{
  "model": "image classifier",
  "train_examples": 122500,
  "horizontal_flip": false,
  "norm": "groupnorm",
  "weight_standardization": false,
  "patch_size": 8,
  "kernel_size": 7,
  "widths": [384],
  "loss": "cross_entropy",
  "optimizer": "muon",
  "nesterov": true,
  "orthogonalizer": "polar_express",
  "decay_fraction": 0.2,
  "final_lr_fraction": 0.1,
  "adamw_weight_decay_other_params": 0
}
Rows from block 2, named by matrix and row number. Each number is 500 + 25 x the weight over the matrix's rms, rounded and kept within 0 to 999. All counts start at 0. Numbers have three digits each.
# pw: pointwise conv (model.blocks.2.pw.weight, 384x384x1x1), inputs 308-383
pw.42:487506481509528480494507498478512499500520478492531511499496488481528478493498510516487505478478540501464500537542487483507490501487519546485452522478500481523477514520532487502493522472481470502483517533478458518516501497472502
pw.43:575444505478515504463489510494457482475482477575531521509470500501482493546570516482525526490537540495464516482422471516547533482565457489553486484559547506483506506468500439521479501492490553514500516494523498500484503486526481
pw.44:535506480505516498507495513465537510480511473493490510453476485513544496496482483513515493471480531461510526501484510490436489477518475457513477447514498491461518513504521517457514556531541535505493495516486494495502487451501495
pw.45:460463502538472448480469446490557550553563560495467455558492496485492487476491504506482473512527466494482517490512510510495533483517470499491506527480491485485495484517553533514498505477453478473509559525496475503494497526523487
pw.46:532490479511466502456507525463493542512474526518505507462513488512478487491465480469476504481461470486473511519493521523433495497494438498541515489478503512509489477499517495520490508495529479491487549449480506485436497534498472
pw.47:487526508492491492540455522497501497486544472511528518488495479500491491486523516502536519489485469490500512472508483491508575525515520456531481516466483478533496435500506500500539517508466558552474555452499490494489465516454514
pw.48:438460538501524507478519497506521504496486507508509482451490544534551498455515478474481512506517495513475546474523458473490470480540462506509479476524486528523502498502514461504527510536498554509515474511468515545536508524472499
pw.49:497547488464488527481493482486490518475501477506501522488488512476495476475482503499486473490471517515520520519456513474499501498502479515500502470503467500482517479512486484484505528533487504460509514492503523536452520543536538
pw.50:489497529515537474498500490525499491519543504485483462498473489481501512520487450479501519493449449533483473491509506513479486534506477508480513487490515505487474485474521538518482528470491484539496514500522503517467542528503548
pw.51:490500497524545513484523527477506475492477511480521530513504471518495471468486527490513497480459510468485544516497466471494526506499481467505525479488435517511509516527516473518490491510500490506519484469481523459531505499547469
pw.52:501496507481509450497500491533489480504491501488559474545480492510505463470508489529511483505485451516526468518486511513514462450481546510473508496521509530482501531505533496498499489549490475479499501455528530459463476501469473
pw.53:477527439523471495512499508515510532497454465475487481541498484487547495502505522489479448500471479482510497475530486505498525535480486484479490488482534497500528475507508496502509537502488475501501480488534530489496489495533497
pw.54:492511510525549504475518516492491521523503547473518497458520463504516431497503478504443431526461477508490535480497472461498507492497514511486501504517484509512528491491515495503498484455485488522472489472489493476528464524478516
pw.55:502438488529539484495489502505522538473507486458488543499501508485459505503474532476515471487497499529470487514525444502494492485491518529518528485542472443502504473491498492538501481524508525504472485528516502488524510462485478
pw.56:494515506521489504507503541489501530500515450561473525506524504488478499486482541507457489452490524501486469539550557490550538504508523501496493474501470509492478468494481490563495503484457533542503523469556492479502530474469494
pw.57:504494473499494506485489499469497512503478483460497516506514502494481452495513475546529449501453519519494483524526518492539478469504498514515509490525518522522513483436510474519495477549521498510494546510492498491525506488563525
pw.58:513493518517545429481510498476552513508513530506510496485506489518521499558459499505510498506493495482495502523498527518500507524465504525463490472493527485502491484512498486465502465559471531525509472470501503522503538524505472
pw.59:517473545531496478516478509520487491479476498566483515510532497505518488484520470507480514459485474458508509533506477494503484470552511473532519470491512497482487542522532512574496479493454509503536537464494480486482516491484521
pw.60:457459545501495516533483465479478491505488527492501456464521522497500508427531490474527550474501497500525519515511494535489465520455485482493497490505529518494519480478528502403513502481530533523457518511512494494502478445459534
pw.61:499471529491473488486482506462468469506513458496479454507474514526511490498472492481484489486496513493473490492490543504481477508524481480505512515466485532492487541509478499580442507498509488476476512472521509496516510491546532
pw.62:512538492521500468499474515507516488472457504474474493480540479532479545524469511501496620545460545503516499509511511496519447519536524494499491522490520478515514465452499484441524535479492498501528512572498488502497487510485499
pw.63:508504521460465506500517515507526510532549525470515506503533510491485510467526506527513506500527533506527472460467489508504514525485494494489510531515554480508472483486473550484516497487468531476527506470479496512508556560521477
pw.64:504482469495506491540514486514527512482498509494496489523515471481452518470540517480495478503504509461513461500481509457502508492479529516481534531512538508504495477484501539502482495497502466522482451511479519497474505473487505
pw.65:536454468459522489534486495497499508496484509499523480544474485519465507445499481496476489479440479499508521514500499508498505454506478497523490532524494531519498522486529524507498506494466473488504515440483455501541502509454500
pw.66:458459518489508569529501483499510520530507521487487525525482499505496557484501483499466472536468515489476505495462524489522505517542474529493497508533487525492494504507531462502521518477510515507501513491525534510499558473497485
pw.67:530497459505483463480451521464528445488479509499468498483472500499523491492511478465500511508512512485534472537466506503475507535498500502482472522426497467482484481492499471476482506521512484490475479502501510482479491520476510
pw.68:485491476489488560529519493486532479469514495490485521519491491471552517459512483539544532480533465527472507512506533501504538538491530476478496501541495482464531488506521444480467469485456461517512543497462501490486481491473480
pw.69:511501492474549497535525547513502488521512489502487490504492481503512519493495465465535502501507494516493529502525484517488501518487500534447544495525479506469549484489507495534506540522481463524488539506487523441474506472450520
pw.70:506518495506508489536492503504513578508527497522536537525475476513566479475492439507516507533523495516493476496470492452518501509498502491526471524486486509512501528523502532516510510503480479484488479464504489521456510525527512
pw.71:485534456489491485466479538473431488511472486516469519502469503483457485478484459475507509510511503512474535528492505516491471504515493500479531493428504498526487495536530481489511519493515440507499512515542534533536508492496496
pw.72:452500509558475526509487485498495498484492511461485523506542469512490506505529458546452603480483492505485496506477491514519454438471485511503492481490485477504528522459513461498493513484496472468504514503485500502489490527511491
pw.73:509478483517464493526501524466475511523509507524446464505497516520527491519498509533459494544493503542529479514541479503544516449435500522520471522444475503537471468505476471495477498519499487487522503479528485498522512480509493
pw.74:536545483540469473503513488515482502487460469498530463492517528496515489579526453504524460488466508481459505467475505504550536539499509551472483504499518514526495477538525492516497520516510502481441471523496531494478529462477513
pw.75:492518482492505441476504476504519510471526549495489523474496523512551486483495480559489525520513485528483526490486469493522516555485487480464517504492518522522473477514474486524513502503470496501480493525497566475480484534515488
pw.76:531503493522490466501480516527559541499476501492517532480508523497465493500531552492502531482464509493522508539488470501547494515481477523478492474544497499535493502524508523464526551535508482481480476494506462498517497479483477
pw.77:522524517491484493519486518484458522478484536490491445484474501486491468514510483454501511489495468468595463512511464508509511468498496474530504471520496546490472561498495477525513469421503473475506502540504468515502478531530522
pw.78:508496497498472548511526485484494485502505538499575537468514465499495525502457464499498498498461514543492484492507550513530502523525505496472510505489489486561562512470424474477485478515490530485488469481492502508465483516439500
pw.79:509469500491504494472474503498505506470458444488495511506465470523515499490512451494484591480533553544517492452483483483484431543521544461476501515520506505495489476485487507480513499459537528522497487461513546449487516503485529
pw.80:502484481500517499485485502498495521488507514472437500475493473495520528513518514492533503481524508501480528503501514496502496532510498496470526473454511477504526502464512482509492465473480499484487537528499540506493558545499505
pw.81:468471446503482496522520515445477530461483482517454465448477509519492493459485497515488510518516510474533473500501509503522484519482461480475521508491542508499526456499518504481513546495508523477498499461535482467536501529524479
pw.82:524524456510535461480531497546512484542505549480454505518510500479492502507518495497476520506456515574408497466483484562505493506509517492506480538503533486487485454506457496510479503505530452517502496516479536518478472495531505
pw.83:515494523499463472500520515495490459499514502513509443469517501469488515524499470484529481522451511485536524478501498519461459526482478484501503473495510502511505540528505549468451513500506534500531506519502483497479523556482511
pw.84:518518464455508477526477490481490547503536492521496469509514536533526495509498505493445510480493494528513486478531493533483489480483493501496491523491505483504516469494521465483437492505476502499552498487520448470483506506531490
pw.85:510513548444540471542514516539494473523446510503492466523554481502466465527510501499519491484470459503497481494494529515480494537488474502508547489523500497484527465524504463461526491467500527494457500523503507485513506479514480
pw.86:494479506482492488477506516506467481530529471527538519505507534479509489499460502494491510503492503465499490489478497517461504495514484555501481483516522502499526512511493524500497509435452515470485500531535478460518495517473512
pw.87:532541492509550510482499515470470546512517505483462561509487477496493495481503536463532462520554498488507537504478494438502456483490506527481532502496492493538508487517478498556488530492517512497538472513508517526474475504430525
pw.88:473484483471490484513457517510507566516522534490504508488531512527498503497526515497466485463485524460480527477463481500522458480501504502481520495524507508503563448473498496508497506507485531503563505519502470502543550451482512
pw.89:493515499511527510479549516488518486525503511494485531470521488519505483471503447490463541494487505466501557484509508511453509500497527512464506491514490476462505421484466501493473491497517518534481484477493469502533482488507504
pw.90:508524496507513491485491453505489486506502531539506551551512481480489461457481493494500546495512517478484539500487490514475475535493532514504524467484541488493549495463497479459511483527495496459481492520497484521527528537517476
pw.91:517534500457499478500490500526482502480501495517443500545522445529547488516501505500539512556520489504488486456471515491557469472510540491433549490476509469475477553521514489519521495519490468509513506509542512519523515460448495
pw.92:506516500507495492521483495478541502539472508490444483523452502552544493488490515540508506511505521473528514529510484439534462470527515500482483472491481497483511516525516500522538529434460491451522507481502525517489513556507489
pw.93:484445548499537481529545549536460499491513480492492520507562493491482490498476443507502510541479518501511494520453511539510506461515497499493471437480526474487566484485513530488491459479519515488502484514519504506515492464478492
pw.94:525543479530467490489502547463545529459546489450541544560484464493504525557457538484523522466485524485499490484535491449524490507462516468519527486496517497570516513534496521523486531483555473528486513507497534523560497492507513
pw.95:490487536491541524507476536491465469503493530508487527500540487510503518484495528531473515519448512507520476500496480496515495511511510502501477505494504533508495497494482480521499481470503487506491453451474457499471506487503498
pw.96:469548533478498538531511516502440486503505485473525504505468491455465528501507483551510508484520511525508522479507501497480564491518514495478522527481463494520504484508543477537498499460497492481481540495512532496505514537498492
pw.97:469471499510490526501498456498530531558497456507480525479442507532505528470495555500455526504477469466512520477488506469483513494525500492490538474502505505497495491474523530510550477474457493512519528541498479498501505545514501
pw.98:533487479481497457503489523466518488512495487493531507478473508488456514553524535484487498458469457515537505498505526470498471482458515455532461535497498465525509527503478530512505537476525473475463480496506489491536454482532508
pw.99:506485529472465523521481495519531527503506495518476493468480502473503486504471490471507508465485484482488500514450497558483475539519450517489503484497519469468493509492537518457450474457528543517499500482515487481526538486499506
pw.100:456489520479486472475514529524447578475486487492522522519455539518504519501475459522500524487529495494555533482480508539527485504528516492465471474540468484503515491510510525464487496490479488503494490525508532467465464499478522
pw.101:489494514481508483565527511492535494466548519486576472458535471480515505499499504522533508514550478467507487503568496512537511514506495470531492503524489507506506516487508515530497464451544472477487472528518466477513503512507511
pw.102:469430501480483497519522526467469506518518519478468469448492518537484470534495506493429458461505468447487472526503496538534487526492513558518486505534499515472492495488564489498492511496510534463494477497456490530528485480438530
pw.103:511519515476506460469488505477505500516478518504528532523498503473475566524549496527563484492510547510514494485511505473496484496514505519522502551535514449513517518493492485502497491493486534525533463503493492445486496454455524
pw.104:494454483498497529527489507497496462473493446459489477473532563497456486479522446464489476501476512517535460491468509492499496528526463497518522490553473457488474451492486493494451515482493510469503508486498483500484555548511486
pw.105:508504500484498463484495421447511530531471510490545543479499509513565507521507444445473492512511510499504483488490489487490538491508512548519515492442512512497503541563500534552491468493448504488538528504520533485540490495501498
pw.106:530517520470520525511486514494516495484467478491497507452477487487504457515484471467501534501469470460535516525455459511456523453507534449544507511471477491487562513553519512525504468514487517515449513528505507465458465503451512
pw.107:503472480494524475473507493475517520476524446469479506533501514527446510497544489489533492576491446524484477527489495505533511463487482463472489523448492458507507499561511482514486495500501505501476534489487529513502525509502512
pw.108:507476521462520463473493474487519545490488547488517543517477480548496528494465507492527503501541488497513512540524498493512521501507491535517520483511514489503529465478475489512485517555471524526496522539479502502447455496485526
pw.109:459503455479505548477530525497499455533524516533522501486474476574528549529474461482507480471482520521514533503519492495493535533504533504518502519462484520503528510520498496535494466495483508498470522453509548477537505489488489
pw.110:483486472477518521477471467501539490515492476534488536510499515531471498486525496496486477495520479448480528505491482510505468461500497504474501521480523513505492445545467517498476493504504463523498502536510491520506549502490484
pw.111:444510482511501506493455472504481515457487495489508539556459485502512507492490516512488511470484526508495512512478516519468492518481462553484488447506522518489466504512474500506486482514516509476493523475509476510488539498495531
pw.112:480404465503520452515459464480485520487517513548519507542499557476443518480516487500496507498542563495496507477495464506490486596499526542501453518498500453511515477486527515501514489485444504444517481471496474469506459483480517
pw.113:524500503500496490534528497541494473534539515489486495498518494458489484478515485463492449512502504526548485492502543492531510504551562464481469517538497470505501452543497521510507478487493514535486494447514493554492476493522510
pw.114:520463491508499462499463479489475496499493536482515513468503540507468489479502489505496469519482477522491504517506512514450506504443497487491487510491498445473546518532493499453496489511488549534494493516531499471485464541543510
pw.115:460514476487477522491489496503535534461502502553522485500519495486485480560477489527489450466495519530502482469461529499524504492498514510504528467506479502524520500515498481501495503456510514519514506518497498519495522547499504
pw.116:504474475508476491540479474522504525516506526497534545483498507496496458521468462505519512536508536546491520530540494488485527528511494501542494498495474513515528520530513516470552485499474494507527533476465487547534490470495472
pw.117:459483482472481502475505472520495502496496496530483514518513442541491549521506491500503519510508537516499491487511471491513465508519486503480492473494510492504498471470498504474517493507486533481515504516524508523503563523530501
pw.118:469511479507510494488486473487518486468485476506520487510502539533486517522543533489507492477486516506490477505501499526497509456535471515501502460525517455568529532516448516495464464464551494478463475478459461504522523509464485
pw.119:476524469518512472492491478520505516469480478483490500503511466493491435537530487484496507531461518513495531502474544522509476523469505517506497484450517495525496517459473510506520518505508533517514478510551465477479515536495501
pw.120:493466531480497473477480484484498504454516459527513516492512523488491470520546519544517488523500508538471490522504483536505469494569500523477505492471493523487461490527508482530456486481508547531499529509470541496522503521488467
pw.121:507524490468493483502517485514488479491478558540500522539500537456487527484499475522474488520475519464524491466453498475453483485512510532459456543469486502490500471501471502504540481558528485472487515468511531486503478532472507
pw.122:528508499545550458463462491502565525464481554483489511548527525470569488508533501467476435528461513490481518545536482489519515541525526530521485508522503544519506471500513439491510506487503514456491503504517535510502538475498510
pw.123:473452517530490433544484487511488491509476487486508495542484521489485490557496498493518475513501503512484498493468523519491452516471515497494484450474498529483474481459527479486495505516497518535469518477516516488537500466507534
pw.124:472528501489495525507565504461540519452509470529533487518527508479498482500476502480473525482456494477527504474492488515510450459482474490475508485522496496508484486509508495511511464499513452497472519509535515509493503545497485
pw.125:486522528521522489516499500471490541522531500500532517501501492492526506491567529523501514480528510495502498519508467473524506495482498530541458455498485507519527452505492553527479491492497505496505478455507490520479519562489514
pw.126:501496499539482499507499483514544482494493500479510578458519458448454484502500488482476494457548499447521490516505483514516473497507504474525477485531492521473533487513478516507484496495512485508465466496549503463489501485457489
pw.127:577486485494475496564555457479517488533472500524510490527522534493553471529510469499510503498508503465478523507486496513523549505478456499515496499524465496520471524563520493540547508480486465567510495540499458498473491530487503
pw.128:551478519528489493533511514520508510468515504474504502502491529498491508463525497508495484489475491509494479526498500536529507490504491514533450535494490463496489508502492510540524511482507489464509500431544503492448505500522532
pw.129:526509482487480512502514490446531520524528475549499516427472498539500497476556531524483513463513527504500496522514567490481481477479504482474510477481518477501540489590547478495487467495494486500511493453471492508475469515495516
pw.130:497523490468470499548534497506510501490489504545520530527509482499517511478533505524501505530482477490514476511508480491492475490518523478494482502482526516470522525544523485533489482513516506501545510499515538513494488502522503
pw.131:523482480503518550492514503532491524500482542458513522482505512482511519496462484503508445518529514507531503517527521509469470494529498481464476547498543486525508446514492482491506491508484513521501527479474489461489474527504558
pw.132:527468488465511504487497483527511526494513529477482519499505535447532480466512464497493493466487466498555496444514507487483507487502509539503466522517510442511505465520543548535483470515501535519480487510451536556519533522503501
pw.133:474491499500500523536503512497490494499470525555514505486505518499509543509452529516545481507497502515491501524481541479525487501499471498524504456477496495489540485453515506495521479469498566477472528499466490511466474527477524
pw.134:532537470470485475488475490514488519476553524449520465524538548512500462547494473483518519489489458478481518465476448509511478524517511472534462496533543495506483493544549484511519553512504531480481527495510499513472487481485497
pw.135:526475515477525486531539544500520472468498492495470491523467519457473511535451518480522544476494504527478499545526473510484476548530498501500496536493526496513509468505502520501521497495529466483493505453457476466536474498506476
pw.136:479522504499477468506489509529515477517492491506459501498494507544497514496488498535505506509473515487497514508507497518511505516477453495534459502496501475479516525474512495503512507454475509509510514512490546448481449458491530
pw.137:495525474546480491508545453516509516486476474502501526493537477533456501470497491489488510510474501495488505531503474521447545460502491530480526484476479516462492490515518515507510499516486476484541528517497507499468489479486498
pw.138:560443535533465525480487490457481506496475470515505486510507549484556517544479514516504475480489522492488468481511533472515488507511489537567546479485464491481565496446474464568488517514524506515488505519493494478485456487479507
pw.139:471496463523469501502449478516496468509477490497487475523504514481486480483472423527492511506535500502511510494479529458508510510499448522501522488500513475464544514474485508485519504472479486527475508517466470524488503481534497
pw.140:463539499491436481523482492467510492495504532499499494529493494456523481536504483468468500504497517505524495480504476481514473469479486523480487495465457503503503462518519483496502499476508455555490516490532492518475489522559506
pw.141:519488421500500479504499438505532487480489523513458528466539552482504505522482529499467498493484521502519506467496505519491535540507509488512524485481502528501488478519444541507519459522468484532525496475515479486498503502451493
pw.142:555544467499479517504509482487494477510509533522519523479500478494539470526516481503472468496507495508522517547493501498514507551536504458538502500456496495518543493517499505501522553528533502489454475524508551453479520522522524
pw.143:525525475486476528530459534502540539477524507466490544527504523514489545504507552473451532532522478482509568517506522491532515517510572500548520469509476500529480481522505520554520518476515541463535487513509533498517475507495503
pw.144:474513533515495504525537495516499529477485509543472549472494527484524520489462520472494487471463495486461524490485483506464482498480501489480469490439516525482522542485482510506512472528504460506465494515497482464476524533518503
pw.145:536497518519526475486522466528526488477526505507482546531481524451488475483501506554460476486547537536477496489479487500487520545466499494476504513509499492528501484512481506532496495493505493471494484477506504510509493523491500
pw.146:482478524486494518494478538453527454493514488532501463512475472453470493552517516507518556508481531537534477502487546486521547461489489469503502500443516503501486494489499521513447459456515491529542465484507478475501515449561497
pw.147:518522489530450492468544505492508484507496520541506462506487484494479535493482472520511564523493532541490524504489522536509513517493511525500454522523522496482463506503475490481496514541497497509505449496507523514510493498533534
pw.148:526514483489465451495476476541472527515524498503533493508521475516500498483486488472478514507509503442538573512504495497510475536495525509547497477505495492490480484458531510524494518466511511476543504513467463486469510516481491
pw.149:457531545481470461488544504517503486498479529502473447487526479495494502478504522465527502486467467478470507508520523493470459489484497528507514445470530526481488490468483542541489480500541514513514468465484536489461471478494528
pw.150:482493498484494525526472502523494481497524507567457527514511448468511473531474523515495463490509515532503487499514542508537494542525519466480513462480484485532514455575478477446489486489539490525470494491512505483507484483492517
pw.151:494504510495514535486515500492468505539490518489524474491502457522457489460485470495479514483484519491481488473504499515514501479490525512499510526507531504525467477486518491479499528520473499517520498506518523524511554458524516
pw.152:476506464483504488489527464497487501501501458500489492517518520485529478476478512491434453565524511499484488491504530495505439561505568498522485490527477512515453532501495471551476491500479502496534492471520486504502527497522514
pw.153:502499535468505510466511460507502496468472475545494525504506476458499532449506489498501498505550501511458522490508527525480479503496510501487509513532518501528490486461527521469502470519474477515480509524527447474482531522521519
pw.154:496510472453519446518495513467505483504444501456489500513505494539498499515469473477460502468453500476531508474478488495508537483502500510484489482488487490481463504511520453488524535502488512475503495478502505468518512542482536
pw.155:495468501504515525499523513557503498497540501504489484462454453490505486510490479495482480518518475500513485535495497528525479527507501503511523507484507476515520515485527502499495499497471504497512483541484511518470500527497528
pw.156:501471476552506493502490486538500479488490457525480475463513510503568486496487519489461519519500474462488510513501480498468488519514488480488491503581538502499535541453507472477507502503443530468487515494481498505529532498501501
pw.157:534522487470507519486489460477545521481468471476498492480483482504495565442528471509478507511531497470521516461461504540485538462514502516494478480489502502463502502526531490456463499515475539517518521528506472497471486527505505
pw.158:452483508497499532533576523527523496531521495526514524478434504525495515475482473495527521510479481512492511500488540479474462509465495517495462491547493491478489511509515508479571504511486493493479532537484448510521486520478492
pw.159:487468487505493527543494487536492523533480464464512474468483510498504494523496524514504456499516517475486538463478482469461504506457527496545494465491551482530456492475498462485508511520521549518494482494517502527531522475484515
pw.160:524530470483500518496534465496522529502504470506462495521481552529519507461543467497538510492524507469460487481478557516485482560501470484465442493524499520480468527492489499463501505514501469514475532545497493483501500484482507
pw.161:478468518501547515515460494515514498471495512458520497454501485491504517530425519531478517522487497491474536531506536508478473490494499515516543539503492459521504534517489509516443470476431512477513512495476501522482494507511513
pw.162:504499509503490480515556491502527463467489516527492548487485544493520506497479488492464481545499502492504485502515456545520545538501512480506470461447482505515502538485492512482505500479530453527532477483496510526472505489469509
pw.163:491494545481553483519500519519475505489481538531461518472486483520491470541502519476504508488558466483515455510492498519515510515493479481520522483521521523478522533500498524546502497488490538490469503516515508517467501513449477
pw.164:541501563490473524480512490516525487474483494500528450469526534448489478550500493515487521497435519462522533490497482491501490512505487509502520482513504501511518503471493468522518495487444535524497528507493491482492510502504529
pw.165:476481517500501502481506512508507513487511578513507512484488522478498478478505499526488525503460492488479482462511502468469460505481475498527450506492515516545505504449491518473515470590532569462512538500507547464510486500490511
pw.166:473512481498532547491450477493472525460547494493474519491513477463492537442496504493528483516517491499500495490469504505484524474481475522424496515498522505470483518542535546509504513510509538543505517515521487518521482534469490
pw.167:469494547476494493514485484540497530473511504471515501505499504507477498475480494442500572503505489546498459512466523530487451530493505528480495481470489528533497497487449483468502511528485517514476500461538491484486509448497530
pw.168:514525475487510502518514490471503556512510455504513503496452475526480500521524524500496531478517558544492499565543504494533491509509469512519506491487459477483553507458483515496481458475491501452555485525509533503521479505508543
pw.169:512421472533505570471436521507476508455485545439506478524496492487509438588495549488506463476473529491499448472446490516531494497502489521496499483503538526505502495494456484487528494484528533497475523486496475470513524468506475
pw.170:497489476525520529526471489531487508494508495478535503532498525519483527561546510497512489493564499515508511494526525496514503538474468502450486501496487480460458475485444515483501512493499512492498489495520490463481487522478520
pw.171:503468488477514478531498477484539487513487468507484492500488497481497508501533520520480472529499505459531491503521474519450511504474507508505479567488508475495475512428510521454524479523497509476446486504497504501485496477505485
pw.172:493532498498530493479510502452451506496446478493507492521497496496476489522482516422482444485424516471539513490509517511501497473511509509471474516437504470513537464516477531510474541452511508515558484460523511516489519501481485
pw.173:489526515502482510477508472508544515488528470568526535496476498481492530500474510541483479554516524489520499438496492509485479532523485500526504568512504485527510553514481504464500532514519481489500482503564515489482489520485528
pw.174:472499475498498476453526498525495504477500471488502480529520505483458518434513472442489469493493491489485463472483501499497516490552523514473500501523472480488554505480500496483469477494496491555481455492487545482483520496503512
pw.175:421480486526511503528477476508484498529484454463494495511525524504438488522512494502533499451474497560546488484493470499535499517472486530505488451486518500493527485493511556509475500455468555503499506498481481527491492505467509
pw.176:487500511483551507525510504435487526454485509489472573473467534430508456488482476547465508500507491507516482500468489516526530541473512494479479483419501496555499480504510484510494547507520452528470507464472532483552469477512458
pw.177:507461517494445520509483509475490498480498510511515551485492484466472489541509514474516450528469486473546520446495513496501433527514476507506508493519463478531447533468508473496506538497507534497457457520498513494538506534485514
pw.178:513531530481466497515495485440524501506497506502493479494499491499525499522518482570478551516510506496471503482522457504491437520538441506528531499515476489513478587483509512469497535504532499540486462528519549458499503532493524
pw.179:525470436532483504503518522487520475440514466474504480502504514459528495530491508492524488517506501492508527510485478526491496494488546509511464497470503471468495483493526500551515505495472475510503514557516515535503523498474512
pw.180:531495521524524478501487529525516488511475489469500519540464524512536489476521494490514503520508463486504493530481533470498482510482496522502514529498471471478517471495485467490462508493518495504517513524497512502477487534555541
pw.181:509471488501496488502492526471502489523509527521473467498489464516487541505515504497510561490506532468450480505510507555463462544484481504535482505494499473494532482533469511527484515505466489482507479529497550489500560495505497
pw.182:433468497513523498476509453485534499448468530514515463458544502488515491492474487468481608505492507544493453462497474507529472486530477484488512475505539478540448504498503516524517516482488482482512492504509562497512488465498532
pw.183:509474507512528494524578521471509510477472516485481489477438518472533462507518491461523486545523520512473493500519500489510449458452465471498480493459522497500489489515458502523472525494509511508520520562523447483488528515495512
pw.184:488514510526468527518452506478478538456477479518491483495487504487484492503500542445504586448500551531510515486419508473535480486502511477446521465511494533524460468520474486497499514508508474477511487484529483511456515501507489
pw.185:504468497503510489537482507514508495493488494494496531506489487492498484463501479497515488519484489506499482513557503435480453520513529477494518467520521545507517522519476498469474476459500461480499500551590508472496518574502481
pw.186:556525497499502474493483454495518513471530564526467474519514499547464455515490494479499493495472470499488536488522532545508541533535491515530508515538486483485496536530511543497472482481515507541515478450522484487527477508497500
pw.187:480518522466532540503502494533494507515503453479499492499517492505527513511459484478503492472492509489498458464495519539494487513512494513481512458461474487506514491506510473504521528505537524508509511501493492487466502516506504
pw.188:558492516526461500487501492503498491493487470499517490507499483511482527511503520496529497545490504551497513436439470510526514486539485483479512489486520505532464505456489465490521516504533477512499475511495520445503558512521495
pw.189:507540498509469489456512540476497487468518488513488535540489474495500534529482479548563484488513519522523500497468512486486505478513483471504560496494483526496503541545483489522527485506554512488506493515521492493533470482478490
pw.190:536493517514522488530490520495488465480471502489523506496474446515475497540520514478536499512520464517510508531501500487510457486515511514510500509489494482486485506503483460476486470492474479506448472516510519448509545497474510
pw.191:466498495497461487538466513538507512495485530523510526504535532493482487573485537451443496505505539477483461466437514505535534533486500491486549519493500515491495543479523464460495458517555532511476496492521493478465445524490475
pw.192:529518520490509491510498490494478546483483516507494522535505522493496507541481515481479492480481529520524507499499500525460443477519467504463530504472543539491502514499497483494512459472506470532522502487502513498512519488548496
pw.193:499467484478495481484515523475465519476497484505563498482474466485425511497487475525542539496460550498499548501487523539530533498504518474489537500485472518516490529483529523515487478473484463504546513499554482491458521453549487
pw.194:510512495502533519509485493486491517528459490450480507471501502470533503536529531506530491460473488470460509459462499485474472494501506511513530471501548485475513507515485521499478483546515510522501522512519492499493463457487488
pw.195:536494523434504492500493502519468516500485523482451504481497542488513509452474472504487549504486500499535512510486542510497473515489489477503554508490518482485517492480458481535478506485482533521503482510543518526479480493515532
pw.196:487499490544489554524492455436510494485531508500479490458542522508532456519508472461481498504551507491526482492500487485525459526507533466479478499458500516485513509509530502488446525510469507495476469517491446490498501506492477
pw.197:516472479513510541470487526448493497520515509455548520468520498489495523495493451482445501511500546483497506507473513513463509473489525535520526480493498492526501503535505479489490517535471561482534508524502480497516543495466539
pw.198:561489490513479509480470509476474482507544511491485524495531515504500538519485474534497485476500490497503497533513523509486523523482505468517522516513478450507481497486496517508483502477530493467512493467514503534518518496479488
pw.199:499455471496510489518486481505460498505471528487479504486535489483462462474510472463422492489473463452514452467447461504475492450462450537522486444484473493494530507548505494503477520495491472502539512483486452511498523480505522
pw.200:531478526485505512511460487471466529493456512489510532494528504515515490494523551480449514523508467489504522470516472488496507536505502541509486483491527480527488482455499494491497550461504483474505497455521529504515473513459502
pw.201:479518535494447522471482502478519490489507480515509479452499492511523517444534482521518464536586504551515521469507486489489544516497565486484485527489517550493494517512493494436444468469511514541496539545506515510464480519525504
pw.202:501524478470499515463492500485508520515497516503484523498482478507517500521500531561500482489465496492477498491533518525503506527490464512514513475459477496518491506504504482542529448534568489481522464488505531518491493525472523
pw.203:502516449504506500523517491497526526527489433504488504508501471532538506516510490530489543498506494500520500488506510464481498487497500512517512478514475512472478533496523511528491510523476500487550483579507481508535517483463533
pw.204:470471471512457518502515489509541517533489496481446488504501489546521515456472512455506476496512469501501491498489497508460477488479499472537469474525513481486508493493506500527499481496481504471494536489498501517527490463497504
pw.205:507513486512467504536497469516481471553547455524477517511501499507509524533513453536499474484502484490495452466547544519498516527479480536517494514519510481459517547507522506522495492467515485488496512534574521521521536495472505
pw.206:513477531508511479530532512507469455490477559492508485514494517506513504515482469497467502508482514466514515511484471473543505511467496466464482464499529497469499523503471490478496512476476506525523538487506509522525472516494454
pw.207:515485484467477481461509466502525458527524492478512503508487498510447495483489473411525534467486535498505481500500496531513508513509533498500523484502494534465530477508486488459489500512482462519475525500493461467446507483474497
pw.208:455467424502545486468458538513497487479492486511484490471536483486517501516489534492475551481461519493496483501468496459508536453504492511519506487488509522510512503531544514538507534503462519499531511488530504470503520517512525